Weights of a small image captioner: 48-pixel images, decoder activation squared_relu.
Rows from block 2 of the image encoder, named by matrix and row number. Rows with one number belong to one attention dimension. Each number is 128 + 24 x the weight over its row's rms, rounded and kept within 0 to 255. All counts start at 0. After the name is the row's rms in percent of the matrix's.
# q: attention query (encoder.blocks.2.attn.q.weight, 128x128), inputs 0-63
# k: attention key (encoder.blocks.2.attn.k.weight, 128x128), inputs 0-63
q.46 087 [116  86 114 135 126 104 110 163 121 123 102 144 117 107 125  97 114 127 102 147 139 156 168  97 151 149 165 108 100 113 125 159 111 158 128 104 152 141 129 152 153 116  58  88 112  77 138 135 147 142 122 202 164  97 105 148 112 148 149 148 137 141 109  99]
k.46 097 [144 153 108 119 107 151 129 165 145 118 133 119 120 140 136 135 102 137 123  95 145  98 148 149 164 185 188 174 131  99 147 159 116 109 153 119 112  95  78 143 147 119 115 145 145 131 129 125 163 124 140 138 137 115 162 111 140 182 116 183 152 124 137 164]
q.47 107 [130 119 100 125  80 113 110 173 121  97 131 156 102 118 136  82 107 164 124 137 113 117 151 123 162 162 158 161 121 137 137 155  91 127 143 104  95 119 116 135 108 111  74 106 119  96 157  95 145 116 136 146 137 108 123 137 111 123 169 148 148 130 145 136]
k.47 105 [134 126 148  86 120 122  86 141 144 149 128 118 101  97 143 145  88 120 122 122 129 115 137 112 142 141 175 157 158 147 143 117 149 117 135 144 104 132  93 184 133 131 131 146 154 106  84 138 144 118 125 108 110 122 167 121 142 146  87 168 141 105 138 159]
q.48 075 [104  90 139 151 146 158  88  92  99 166 135  98 164  78 131 105 106  91 142 105 140 112 167 164 127  85 159 152 185 148 146 117 140 161 120 111 129 126 106 119 115 129 135 109 141 120 151 121 152  76 105 124 133 139 142  96 105 111 104 157 114 128 114 162]
k.48 074 [152 125 123  61 114 151 144 117  95 133 109 128 129 112 111 142 154 164 102 121 176  98  94 150 123 129 119 127 115 145 129 122  81 130 134 114 147 114 138  98 123 100 146 109  90 169 109 171 129 129 101 161  92 122 122 112 100 161 155  94 152 170 109  97]
q.49 100 [117 120 113 107 144 140 164 132 171  79 148 103 130 126 117  76 134 108 142 170 141  93 119  92 127 127 112 138 115 142 126 143 137 118 108 131 178 128 144 107 121  98 132 113 109 162 162 115 152 124 157 146 178  64 108 109 123 145 147 130 134 133 132 128]
k.49 105 [148 118 117 108 147 123 135 128 136 139 152 123 106 113 113 103 124 103 184 112 144 151 155 114 159 127 156 156 146 154 122 147  91 132 140 148 165  98 189 110 107 100 151 124 102  86 142 111 170 105 103 149 111 118 128 155 120 149 149 102 107 117 119 114]
q.50 084 [156 120 117 206 148 146  91  90 109 124 128 129 152 106 123 135 127 141 106  98 165 127 106 142 132  80 143 144 145 159 171 113 181 128 101 120 118 116 113 105 115 148 159 127 117 135 129 172 125 146 168 129 129 170 148  69 130 137 149 172 117 133 147 119]
k.50 086 [141 163 139  90  99 118 180 101 130 100  79 115 105 116 124 128 151  74 141 134 107  93 114 128 150 149 136 120 121 160  90 158 109 136 122 124 122 121 124 125 134 162 127 158 150 140 148 124  94 142  90 126 137 101 154  98 158 118 163 109 140 140 145  73]
q.51 084 [132 136 103 156 142 157 108 159 143 118 149  92 123 156  92 147 133 118  93 147 174 134  98 124 148 157 155 138 149 138 131 114 130 148 198 148 126 148 100 173 100 135 153 103  82 176 138  88 134 111 153 141  88 129 126 136 127 161 115 122 126 111 126 109]
k.51 094 [123  87 133 142 128 112  99 119 119 129 155 145 111  83 113 157 125 139 117 107 118 132  77 132 156 155 158 152 128 112 144 105 202  76 135 152 114 132 106 128 137  86 147 101 179 153 148 111 138 168 141 120 156 147 120 114 133 140  86 167 101 128 161 136]
q.52 100 [ 83  95 125 141 124 118 102 152 160 120 152 122 124 100 121 119 145 119 118 158 140 140 106 139 175 138 125 122 147 104 140 117 152 136 156 144 145 122 105 146 129 131 114 106  97 131  90  94 150 148 144 195 120 141  91 140 119 146 152 139 134  64 103 141]
k.52 114 [137 114 108 102 146 112  90 126 102 134 131 132 102 123 166 130 104 178  99  96 135 115 107 108 167 127 152 125 145 127 119 115 185  92 147 113 148 105  77 140 154 112 154 109 179 149 143 118  96 156 163 128 144 145 142  90 123 105 118 135  83 104 130 154]
q.53 084 [ 97 101 126 167 112 151 109 113 114 124 126 143 115 117 120 150 127 138 117 130 145 151  77 135 106 117 120 141 150 156 139 103 161 143 164 136 143 112 134 129 139  92 109 115 149 140 100  95 169 140 187 192 123 151 131  92  87 133 144 153  99  93 108 161]
k.53 088 [103 115 117 104 159 116 163 107 132  93 100 135 127 104  98 128  98 146 119 103 142  73 105 117 173 152 150 116 131 152 129 108 129  76 173  89 112  83 110 142 157 141 172 162 112 131 129  95  97 151 112 154 143 109 131  93 150 111 137 100 139 155 122  98]
q.54 117 [145 138 159 132 129 148 134  89 129 129 103 158 131 113 108 102 134 167 144 106  95 133 141 117  90  85 119 102 132 141 102 152  81 148  78 136 136 105 164 116 119 138 130 124 122 124 169 166 123 136 104 103 130 127 154 105 106 133 154 121 110 180 124 145]
k.54 123 [139 162 116 124 111 151 142 151 115 106 130 111 133 152  91 102 130 105 148 134 131 141 138 118 124 103 133  96 117 143 152 172  65 158 119 118 107 156 195 119 105 158 103 127  81  84 121 115 149 101  95 129  87 117 114 138 122 128 158  81 163 144 121  99]
q.55 091 [110  76 132 115 133 152  93 108 152 113 126  94 143  89 149 142 108  87 153 173 167 124 162 161 102 109 166 122 165 125 141 150 132 139 147 102 169 136 163 141 119  77 124 104  90 112 113 106 196  88 134 167 107 117 107 146 137 137 101 121  94  90  98 121]
k.55 091 [102 102  77 109 142 131 129  93 119 122 140 133 116  76 135 128 135 123 139 136 121  93  89 149 139 131 186 141 131 130 138 137  68 125 122 105 126 104 138 101 116 122 134  96  83 146  96 132 149 145 121 156 131 131 142 139 133 115 161 124 106 131 125 136]
q.56 100 [119 161 138 110 121 117 131 101 141 133 171 111 136 108 170 154 139  81 105 120 126 184 106 163 149 140 120  87 155 109 116 134 122  86 135 128 134 157 128 185 130 134 149 167 167 131  84 111 118 132 136 112 103 130 111 152 171 113 111 118 126  88 159 112]
k.56 113 [130  99 149 161 131 103 108 114 122 128 127 133 136 143 157 150 132 128 108 134 132 116 116  95  97 143 113 124 125  73 122  79 190 121 122 119 140 147  82 121 144 116 112 121 155 166 111 157  95 165 122 101 114 185 108 126 151 119 100 154 122  99 133 147]
q.57 112 [151 144 157 146 132 129 146  92 118 157 130 175 123 118 142 127 131 145 143  77 114 110 165  96 125 104 150  90 117 120 110 145 120 144  81 101 134  83 147 134 161 105 141 116 161  85 166 138 121 134 101 128 151 153 148  98  89  92 168 120 104 153 140 130]
k.57 115 [123 139 114 121 119 111 170 113 127 105 136 148 123 134  94  90 151  99 137 138 113 119 152 115 110 105 147  87 105 131 146 155  51 147 118 113 115 147 201 126 137 161 125 127 129 129 117 129 114 130  85 132  94  79 122 127 119 106 171 101 151 168 138  84]
q.58 102 [ 93 103 128 132 143 126 115 119 153 112 105 166 165 149 113 103 134 133 129 146 150 103 156 131 145 113 168 117 137 109 128 130 186 183 155 124 129 124 144 133 123 127 113  83  83 105 138  99 150 141 174 173 120 154 155 150 104 111 168 145 117  95 114 163]
k.58 105 [100  97 107  89 131 129 159 127 130 118 146 154 124  99  92  90 136 141 160 102 152 105 118 133 171 144 154 154 126 132 124 125 116 102 127 134 118 105 148  96 162 117 145 121 114 101 153 116 133 153 126 181 148  97 152 122 116 128 191 134 101 176 147 118]
q.59 111 [138 136 138 113 137 135 135 141 151 135  99 157 119 129 118 121 143 158 159 132 103 111 175 107 115 128 108  99 130  96 120 153 103 119  90 134 118  81 132 121 147 117 125 129 143 102 156 172 153 119 108 118 139 133 145 120  95 117 179 144 139 188 107 129]
k.59 114 [143 127 142 114 108 124 156 141 110 123 135 113 124 134  92 124 127 129 152 137 121 134 163 125 109 110 151  95 124 138 119 157  39 148 112 123 112 113 178 132 142 146 125 151 108  89 143 108 143  77  87 141  87 106 153 136  90 109 157 121 175 159 138 133]
q.60 093 [110 129 135  96 114 105 138 131 147 103 159  81 139 149 113 157 108  75 134 138 124 128 119 161 107 178 108  98 129 133 136 135  85 114 152 141 132 157  92 162 133 146 122 158  99 158 126 123 156 142 130  97 114 140 120 172 158 149  95 115 151 131 116 119]
k.60 112 [136  84 133 152 145 137  80 123 144 152 127 151 135 148 159 168 153 141 118 156 135 148 121 118 105 133 120 171 134 107 144  79 209 138 126 123 149 150  92 146  92 127 101 118 141 127 116 142 113 154 152 111 146 150 131 134 153 109  94 159 127 113 127 174]
q.61 121 [ 92 136 124 139 124 122 111 152 124 115 148  79 139 146 127 157 109  94 110 169 142 155 109 133 159 161 106 133 144 138 146  80 130 127 162 128 128 170 109 151 124 133 153 148 126 134 115  82 123 138 174 117 108 114 108 151 158 152  88 145 162  69 127  91]
k.61 121 [132 105 113 127 155 118 103 136 115 138 101 122 114 140 142 140 128 142  83 141 115 134  96 112 120 148 125 165 124 115 122  88 212 101 154 136 133 120  54 141 123 102 129 120 161 138 118 117 112 139 167 116 142 162 127 130 160 129  86 184  90 103 133 153]
q.62 103 [170 180 158 133 138 129 151 144 102 117  84 130 118 149 131 138 135 143 119 123  84 114 121 109 131 137  82 147 128  97  98 133 114 128  81 118  78 107 132  94  94 154 116 147 163 134 168 156  83 143 102  61 120 113 158  89 132 126 150 130 145 166 129 120]
k.62 111 [160 144 134 140 114 112 142 136  92 131 133 117 147 142 125 158 155 106 134 154 108 138 166 148 111  86  86 113 126 154 124 152 120 131 130 142 120 145 120 125  90 180 118 119 114 124 117 123 120 102  96 105  83 124 133 139  96 161  94  80 162 132 144 138]
q.63 115 [113 141  93 140 111 141 102 151 128 139 117  87 125 141 140 178 137  91 115 153 141 131 107 154 151 142 108 135 119 115 146 115 129 128 158 160 105 146 115 176 110 137 139 142  91 131 114  81  98 134 164 123 103 136  91 158 152 145 101 137 167  79 121  97]
k.63 121 [124 120 123 136 128 116  89 142 117 133 110 119 125 113 166 156 134 151  75 123 116 141  96 124 144 165 107 147 135 105 105 112 216 107 129 133 108 133  71 133 143 132 144 125 141 161 123 129 106 160 177 103 152 183 117 137 134 118 104 162  89  89 123 127]
q.64 093 [165 144 112 146 123 110 111 114 197 104 111 117  88 120 127 134 150 134 151 148  99 162 155 101 103 131 134 152 136  81 137 162 129 121 137 113  92  99 110 116 110  57 127 115  94 113 141 152 153 123 130  89 172 115 165 131 166 109 112 155 147 124 158 156]
k.64 099 [139 117 171  87 124 120 179 134 114 120 130 131 127 119 132  92 152 127 110 100 120 176 141 105 113 126 139 126 102 143 120 107 112 136 101 121 130 154 134 108 125 178 131 180 113 107 146 144 157 175  51 101 125  96 108 148  87 149 106  96 147 136 113 121]
q.65 121 [119 160 141 129 138 121 107 123 157 125 139 146  98 143 140 123 113  95 155 149 105 142 161 101 102 130 137 130 129  95 114 133 159 164 153 111 129  68 114 114 137  96 150  96 138 116 130 134 151  86 144 111 169  84 137 141 164 122 120 150 108 110 157 202]
k.65 111 [141 148 132 114 112 127 140 152 101 110  94 135 103 119 123  80 167 125 158 128  92 142 170  87 128 144 112 119  96  95 122 138  72 137 118 123 135 122 154 111 130 165 133 152  95 115 156 183 117 151  81 145 147  99 138  92 130 120 135 118 168 157 149  97]
q.66 092 [114 101 121 119 109 133 144 103 101 150 108 131 156 112 151 152 112 117  94 125 132 109 117 154 132 156 132 107 132 163 125  54 129 100 116 131 152 136 130 106 193 182 154 147 152 140  99 129 114 145 134 161 114 136 120 124 109 110 145 137 119 140 129 101]
k.66 088 [131 100 100 157 102 140 112 125 180 125 155 110 178 166 110 130  92 124 112  80 148  98 113 119 131 162 161 140 124 169 140 114 142 128 136 109 108 139  81 149 158  86 105  69 148 112 122  72 127 116 154 129 100 142 137 130 161 104 136 159 100  80 116 128]
q.67 086 [105 176 127  92 124 103 145 104 126 161 133 135 117 106 148 103 127 100 106 113  93 149 183 108 129 145 153 111 137  99 147 158 113 139 102 132 134 114 155 116 155  76 138  92 148 107 152 163 156 142 130 143 144 131 131 112 141 114 137 159  96 141 134 129]
k.67 087 [145  81 128 125 121  92 130 154 136 126  92 158 111 113 151  91 173 138 123 136  74 146 120 114 134 149 109 138 129 149  81 171 112 134 116 151 149 101 127  87 107 143 111 147 122  80 133 159 133 126 110 154 115  96 106 123 113 104 147 152 193 164 130 113]
q.68 103 [135 106 164 124 139 167 118 121 115 156  75 146 139  99 143 137 165 150 141 111 120 125 136 128 137 126 134  89 146 167 110 122  87 124  93 135 143 117 163 111 131 164 124 151 149 156 117 148 139 160  72  99 125 134 141 113  72 138 150 104  92 154 113 112]
k.68 098 [150 104 146 142 137 119 147 160 137 137  89 111  72 142 163 162 153 135 142 132 134 119 102  80 125 169 112 186  69 133 125 143 163 148 138 146 115 140  82 104 119 121 132  83 116 107 138 186  99 121 134 142 144 105 119  90 129 149 168 153 158 123 129 119]
q.69 089 [149 116 166 162 116 114 120 150 150 118 137 145 107 146 135 124 151 163 106 104 138 109 124 121 154 137 144 171 101  98 137 138 167 110 156 111 105 120 102 111  98  98  86 155 103 113 161 109 136 141 172  92 153 147 134 117 148  94 101 168 124 121 127 111]
k.69 084 [107 133 139 106 141 126 129 130 140 109 123 111 157 117 123 124  89 125 129 143 136 179 122 162 166 121 120 109 133 112 138 117 150 103  98 154 134 167 145 145 136  88 141 144 153 111 129  95 131  85 142 117 130 117 111 175 115 101 113 127 100  90 150 106]
q.70 085 [ 82 128 136 125 146 112 140 102 111 131 126  96 141  98 141 121 100 143 108 107 171  99 134 166 159 151 153  96 157 175 125  45  98 121 119 129 160 130 115 117 192 132 135 137 201 136  95 130 144 144 123 154 130 156 127 120 154 119 128 121 123 129 138 104]
k.70 083 [158 116  95 193 135 118 115 120 169 112 158 143 158 157 114 125 119 134 117 136 136  76 148 103 143 136 139 180 113 172 152 123 138 135  95 111 109 112 107  89 125 108  93 119 109 137 145 111 102 113 164 147 124 143 134  91 157  86 156 148 137 108 100 161]
q.71 096 [138  71 116 143 127 152 112 124  68 113 105 120 129 158 139 124 136 149 154 136 146 119 129 148 157  92  89 132 113 185 153  94 128 141 125 177 139 164 145 152 120 206 110 128 132 161 105 118 115 159 106 110  94 138 103 141 109 108 133  77 144 122 111 105]
k.71 098 [103 140 130 152 141 149 129 104  90 157 132 136 142 139 109 134 113 136  97 164 148 107 113 159 157 111 117 121 107 108 181  94 183 111 145 136 110 118 120 153 102 110 133  70 113 166  86 110 142 139 171 128  89 134 153 146 145 116 137 122 117  80 133 156]
q.72 094 [115  64 140 145 137 169 142 137  68 140 106 125 135 101 158 141 143 108 127 112 121 142 100 149 144  98 119 137 140 179 157  82 118  91  96 126 113 172 147 105 128 145 103 130 126 147 125 148 114 139  95 132  88 151 148  93  93 124 169  69 169 160 119  74]
k.72 092 [157  81 177 142 147 112 134 107 117 150 141 122 139 121 123 159 114 101 118 139 165 103  96 126  98 115 136 170 134 162 147 115 170 121 163 143 124 106  60 112 125  95  86 114 135 136  73 148 109 143 123 120 103 154 121 138 146 148  99 173  97  92 128 149]
q.73 125 [121 176 139 101 126  87  88 128 163 141 151 140 114 134 146  93 124 113 120 111 100 161 151 123  98 116 135 110 167  92  89 127 149 138 119 118 151  77 125 139 176  74 171 139 171 127 135 114 111 120 123 131 184 129 153 120 162 148 103 155  91 112 159 162]
k.73 118 [154 136 124 126 135 116 127 140 130  89  84 166 118 111 134  91 171 162 130 128  56 133 155 102 110 153 147 110 105 115  98 175 128 130 132 116 130 129 156  92 125 158 100 136 108  95 173 160 123 140  74 138 160  97 107 121 115 140 149 109 171 164 124 132]
q.74 104 [126  78 109 158  99 152 141 158  96 125 110 121 143 128 104 163 152 157 134 156 130 108  98 111 116 138 146 134  83 162 144 131 138 124 127 149 109 173 138 128  77 165  98 156  86 141 144 147 119 141 157 147  87 159 123  99 132 103 172 135 169 129  72  66]
k.74 104 [120 116 137 104 133 171 149 107 140 169 141 102 123 123 139 137  81  86 131 122 183 141  83 165 128 103 106 130 162 172 141 112 150  97 131 141 122 146  85 172 152  98 158 136 160 152  84  85 105 113 177 150 109 142 121 141 123 143 113 116  91 114 155 134]
q.75 115 [132 111 144 178 108 160 135 124 121 113 139 118 141 152 124 147 138 153 147 172 161  92 110 114 151 121 106 130 102 126 165 134 128 136 115 143 105 162 103 123  74 185  96 109  73 118 124 120 147 153 128 104  63 154 137 110 121  99 146 120 172 140 104  82]
k.75 111 [ 91 129 108 129 103 143 133  93 144 147 163 106 163 151 133 135  87 107 136 131 187 120 126 154 149 136 130 137 152 140 137 107 120 128 121 114 148 130 104 174 149 106 165 133 163 182 116  80 128 122 157 142  91 122 136 145 136 114  87 130 103 108 120 162]
q.76 090 [165 108 130 181 120 130 163 130 131 142 125 109 127 133 127 145 144 151 146 167 166 135 119 131  91 108 107 155 103 144 123 159 137 110 147 103 103 133 155 117  51 130 111 124  79 145 148 119 135 140 118  68 119 121 113 139 116 144 131 117 169 103 106 164]
k.76 086 [138 124 166  88 142 135 129 100 104 155 125 100 102  99 137 141 115 138 138 174 129 119 113 151 116  91 118 115 139 156 152 109 124  93 112 170 136 158 110 137 100 178 129 148 138 183 128 115 106 124  97  97 120  97 123 159 111 141  74  98  91 144 132 140]
q.77 099 [110 139 139 101 134 113 126 102 145 127 111 141 143 118 161  85 130 116 119 116 133 153 148 122 137 110 166 123 173 130 103  89  95 124 124 121 178 132 166 144 200 131 173 109 188 113 132 165 129 128  98 107 184 112 147 109 111 152 103 110 102 128 156 137]
k.77 097 [169 105 139 141 145 120 129 147 121 110 122 146  99 144 149 124 163 154 119 120  90 113 142  75 107 171 131 120  97 148  94 157 152 149 138 111 106  92 117 102  87 154  91  94  81  79 130 165 135 153  82 112 142 113 111  95 108 114 160 170 179 130 142 109]
q.78 093 [172 165 135 158 152 133 170 170 151 140  97 149  94 121 126 127 108 120 180 152 132 142 133 112 107 131 113 107  85 101 128 203 158 136 132 161 117  99 125 129  74 106  96 103  78 142 171 142 156  89 122 107  87 146 132 136 115 114  98 161 143 117 117 130]
k.78 081 [134 104 129 111 136 158 124 124  93 143 121 103 141 107 147 125 154 135 142 185 137 116 130 153 140 130 134 113 125 114 142 151  64 140  92 139 160 137 142  92 131 187 102 150 100 150 111 170 130 149 118 133 131 133 123 108 142 114 150  81 113 166 143 132]
q.79 086 [137  93 140 116  99 127 144 116 126 106 142  86 117 141 114 152 129 143  91 107 133 112  94 165 113  77 142 172 157 161 101  69 102  54 137 141 110 140 140 139 147 149 133 149 182 121 116  97 131 152 122 101 127 171 134 120 136 110 117  89 119 148 139 127]
k.79 083 [121 151 125 163 174 151 114 134 120 131 101 142 127 136 105 131 111 145 136  78 132 133 142 104 151  99 170 172 118 164 139 104 132 119 101 142 146 154 117 129 106  95 168  85 100 138 121 107 110  81 149 100 127 143 112 151 130 152  75 158 122 109 135 157]
q.80 094 [143  95 173 153 132 150 116 124 137 148 114 154 139 147 142 144 137 124  80 130 162 121 100 113 131 113 140 110 131 127 166 113 144 150  80 144  90 142 117 147 111 164  96 142 130 142 122 149 150 140 147 124  86 154 126 150 131  90 150 147 138 159  82  97]
k.80 097 [128 128 115 141 133 145  84 106  93 146 153 177 150 141 113 151 107 152  79 113 128 116 122 120 137 136 162 119 122 122 140 115 148 155 127 155 102 156 106 157 159 156 142 124 162 177 110 119  75 145 144 124 122 130 105 126 113 120 106 187  92 114 107 131]
q.81 074 [106 141 108 160 106 149 164 162 112 170 103 104 107 166 138 158 148 133 154  86 159 131 106 164 100 118 119 105 135 130 133 128  82 134 138 132 123 180 129 113  77 117 123  96 103 105 129 104 129 123 132 134  92 133  61  94  95 159 103 103 108 138  98  93]
k.81 071 [132 110 143 119  90 126 139 132 153 137 138 115 159 121 162 153 131  82 121 190 110 160 128  96  93 161 110 150 119 166 106 110 144 100 113 106 105 143 157 120  88 134  93 129  85 141 137 134 155 107 160 149 123 176 150 160 144 164 126 117  92 127 120  93]
q.82 085 [138 125 128 126 124 132 127 117 123 112 123 137 129 108 126 136 126 174 138 176 116 156  65 135 116 103 105 151 101 131 114 137 184 134 176 111 130 125 126 136 115  79 113  94 119 140 113 155  92 120 152 113 117 162 178 149 145 107 148 107 155 145 136 150]
k.82 083 [143 137 121 132 157 107 105 148 148 119 128 143 167 139 117 142 146 187 104 191 135 113  90 113  88  87 123 118 118 131 118 114 147 125 123 151 134 142 141 113 129 111 173 122 135 183 103 123 138 170 147 146 121 137 173 147  84 116 130 160 126 134 124 120]
q.83 096 [167 114 156 150 129 107  74 147 133 126 116 144 147 136 123 129 121 160 104 150  96 139 123 125 162  98 112 109 121 120 104  89 138  92  58 169 101 163  86 158 148 165 108 171 141 126 108 111 109 134 120 115 119 136 115 155 132 117 147 142 150 162 130 111]
k.83 100 [127 129 128 151 108 156 118 119 117 141 139 115 150 117 151 148 101  88  86 111 152  79 100 131 113 132 158 129 126 103 141  85 138 105 109 142 107 118 127 127 150 155 120 163 175 132 128 139 124 118 160 121 127 148 105  82 148  76  78 161 122 108 137 112]
q.84 087 [144 152  89 152 104 128 142 158 160 144 126 121 131 129 117  78 136 119 138 142 105 116 164 139 124 117 105  97 108 145  95 150 124 101 136 109 129 107 122  74 132 142 130 118 126 110 170 135 125 116 121 158 134 100  77 172 144 125 148  89 159 117 129 158]
k.84 088 [109 131 153 110 128 142 178 119 162 115 126  81 103 149 132 130 124 102 150 135 105 155 155 101 162 123 143 149 150 193 135 150 128 101 112  92 121  94 104 116 102 132 123 125 112  95  98 132 165 160 108 141 127  99 145 168 142 163 131 112 169 137 117 119]
q.85 084 [125 143 133 128 113 134 195 148 136 144 106 109  91 118 118 127 139  86 139 119 120 130  89 118  91 116 142 141 115 111 154 167 118 138 152 144 121 142 157 134 115 129 116 103  78 118 137 119 169 113 163 127 132  98  98 130  80 108 122  98 142 137  71  80]
k.85 093 [137 112 165 118 152 138 156 131 153 117 116 130  85 130 108 116 147 125 122 131  98 167 124 112 155 117 123 107 102 161 134 146 178 117 104 127  99 115 129 114 113 110  84  90  83 101 111 139 153 123 127 150  99 120 119 142 117 143 200 113 125 126  98  82]
q.86 088 [111  80 117 133 129 158 122 133 154 101 139 108 124 164 140 163 116 135 112 140 141 119  81 154 130 129 132 138 110 142 121 133 115 143 134 121 147 171 132 126  82  93 154  79 130 143 115 156 141 121 125 127  83 110 156 138 123 136 140 128 115 161 101  92]
k.86 081 [167  79 115 171 162 127  70 146 143 110 133 176 135 138 134 145 124 216  83 144 117 135 120  92 129 145 143 177 129 140 102 170 155 126 117 143 130 148 153 111 137 148 146  97 101 141 113 150 129 103 151 133 115 109 175 138 107  88 135 123 122 145  94 133]
q.87 098 [100 103 125 108 117 110 150 175 168 126 113 139 127  92 130 120  91 128  85 145 133 135 143 107 115 123 168 129 132 116 148 168  84 109 128 145 149 166 121 132 110 119  76  97  68 103 146 139 150 145 142  94 111 128 129 141 114 154 172 170 120 124  94  63]
k.87 098 [141  92 130 161 153 107 116 151 162 144 118 145 127 145 155 154 141 119 121 138 120 115 117  90 156 143 145 148 132 157 112 132 160 140  93 146  73 173 138 133 110 117  91  75 109  85 162 131 142  80 144 125 113 159 101 100 130  91 191 179 140 144  94 127]
q.88 093 [ 95 116 121 107 158 132 164 106 130  96  91 103  86  87 113 118 134  91 161 136 140 127 147 108 122  94 141 160 145 139 140 134 122  83 182 111 180 115 157 112 146 137 123 100 106 126 152 110 126  91 133 140 130 115 125 129 108 132 144  71 102 149 132 112]
k.88 101 [115 131 156 116 156 109 170 150 141 132 119 142 127 131 137 124 153  78 154 148  97 153 143  84 112 134 116 136 129 185 105 128 152 117 130 133 134 126 127 136 102  86 138  70 118  69 110 162 173 125  94 111 155 103 140 141 140 164 158  84 161 127 144 133]
q.89 089 [171 133 128 148 126 134 121 136 152 137 117 132 126 159 118 113 102 171  90 157 117 140 142 134  95 127 157 140 133 130 102 158  84 114  95 165 140 126 129 101 157 177 117 118 126  84 159 163 131 109 128 121 156 117 114 172 143 130 148 163 155 155  91 141]
k.89 090 [127 103 179 117 148 125 112 124 117 131 134 121 119 157 128 142 118 100  87  74 132 128 128 113 143 138 178 146 131 167 148 122 103  83 103 103 111 131  93 138 114 177 141 165 157 125 100 116 112  97 118  92 118 153 122 106 128 122 145 118 133 160  88 112]
q.90 082 [170  90 140 129 143 117 106 110 128 109 133 126 137 107 151 129 170 116 142 155 153 126 133  86 141 171 122 159 126 128  92 132 162 159 101  78 178 111 139  95 117 108 166 141 108 131 101 165  91 131 140 124 130  90 146 146 146 125 107 138 166 144 138 190]
k.90 088 [128 130 145 119 140 131 132 138 119 100 131 147 133 133 107 132 159 198 141 123 137 138 115 155 163 139 159  92 156 123 141 143  98 148 130 150 140 111 127 115 151 133 142 155 154 170 160  98 100 127  88 136 114  50 152 105 120 144 163 163 140 140 117 140]
q.91 111 [174 111 167 190 134 113 126 106 118 139 127 164 127 159 149 151 154 124 130 112 123 135 113  97 143 112 111 136 119 133 134  97 131 132  87 124 103 118 130 119 133 117 132 142 181 132 115 126  92 145 115 100 143 135 119 123 118 109  89 118 145 101 148 200]
k.91 117 [119 148 128  90 118 139 125 106  96 119 133 122 117 116  96 113 110 139 153 131 132  87 103 137 130 130 102  98 134 114 110 100 123 155 122 126 150 113 156 105 122 159 165 183 186 186 135 124  90 157 134 104 121 100 143 122 143 126  81 118 106 178 127 132]
q.92 073 [111  94 136  95 133 149 151  93 170 132 122  99 113 133 132 141 158 151 116 134 165 182 107 117 157 142 150 173 157 115 118 148 131 118 123 114 142 139 101 142 101 107 129 127  80 112 134 129 122 135 111 130 143  95 180 122 142 139 150 152  67 145 128 120]
k.92 075 [123  93 119 104 154 133  69 132  99 113 138 156 127 136  96  94  84 171 131 101 110 135 125 135 172 111 149 109 129  85 112 129 136 163  91 166 102 138 120  86  94  86 104  83 102 107 155 135 147 128  86 106 136 111 124 129 132 144 172 130 107 155  99 152]
q.93 092 [109 114  64  90 108 102 156  97 153  80 114 104 122 130 125 127 147 120 133 126 165 120 109 112  90 143 150 141 126 124 144 141 128 129 183 117 137 110 160  88 144 114 135 105  88 136  84 117  97 104 178 169 162 123 176 121 147 110 104  96 148 111 118 115]
k.93 087 [143 127 123 121 166 101 170 133 155 143 106  98 131 142  94 108 135 128 179 162 108 138 147 151 146 127  99  94 147 118  98 113 114 108 123 117 127 129 148 136 133  77 158  87 102  93 113 146 140 111 118 146 147  97 181 178 113 114 184  83 172 139 129 123]
q.94 114 [134 140 144 139 133 126  87 161 153 133 140 165 137 153 110 158 106 138  91 150 133 152 105 131 170 132 130 109 109 129 124 122  99 109  88 148  86 163  91 164 128 146  91 182 163 150 103 133 123 136 135  95  98 129 117 163 131 132 139 142 120 159 103  93]
k.94 107 [149  99  91 152 145 139  78 107 116 176 130 173 156 126 145 127 111 134  88  86 124 101 105 135 133 127 168 135 127 111 121  93 129 145 137 111 109 117 105 154 159 164 123 128 175 153 132 109  86 131 138 127 136 176 116  97 132  98 100 171  81 112 114 135]
q.95 090 [108 171  86 124 113  91 127 156 112 112 139 111 145 117 125 124 150 111 176 103 114 157 148 150 140 133 117 128 171 107 109 134 122 129 187 130 158 122 169 115 131  66 153 133  75  89 150 134 119  79 108 136 137 121 121 141 137 162 117 134 104  87 108 157]
k.95 092 [132 125 138  96 140 159 146 127 171 108 106 104  98 142 107 112 154 111 149 158 136 122 146 112 137 127 124 136 140 146 114 161 101 140 101 120 161 144 147 134 110 121 131  97  77 106 158 132 163 125 125 104 120 110 151 136 156 131 182 106 182 115  98 117]
q.96 106 [121 137 142 109 175 137 105  80 123 166  99 140  92 134 114 100 115 162 141 123 110 121 151 111 116 138 128  82 132  74  85 135 159 147 111 135 132  88 183  95 139 117 113  99 140 150 140 142 121 115 100 130 124 119 133 136 106 160 108 100 101 137 109 172]
k.96 109 [160 138 115 128 155 114 137 102  89 137 117 110  81 117 136 102 153 107 139 135 131 131 134 146 121 124  96 158 154 138 139 100 137 108 126 117 135 125  86 117  98 117 195 115 152 153  78 164 132 146 133 103 138 134 143 103  84 126  81 104 124  78 121 158]
q.97 139 [127 129 142 148 164 131  79  98 128 156 155 186 136 141 114 108 141 192 135 131 116 117 134  81 116 128 110 101 124  91 126 117 149 149 119 109 178  89 182  92 131  91 140 107 138 160 121 145 133 105 110 110 163 131 142 136 135 113  90 124 112 132 159 179]
k.97 119 [160 138 127 140 156 145 152  99 104 133 125 117  83 131 137 102 156 137 152  98 156 126 151 128 131 151 126 178 157 138 138 133 141 132 108  90 129  62 117 109 107 120 162 128 172 174  95 164 107 147  87  58 113 130 144 112 115 122  82 103 152 117 123 173]
q.98 120 [107 114 155 120 155 122 100 103  94 126 140 137 133 115 181  95 156 158 107  99 128 141 115 135 125 124 120 144 169 157  98 113 133 112 119  76 175 117 174  84 128 124 178 170 165 167  97 160 122 130  88 117 172 120 112 120 120 164  69 102 104 130 155 165]
k.98 125 [133 133 168 129 119 139 160 119  91 157 126 135  92 108 167 105 140  91 134 120 122 117 146 142 117 164 115 123 160 137 127 108 134 133 118  76 131  96 103 122 128 149 180 173 152 165  73 144 111 159  97  96 128 123 150 129 101 130 108 104 139 139 129 146]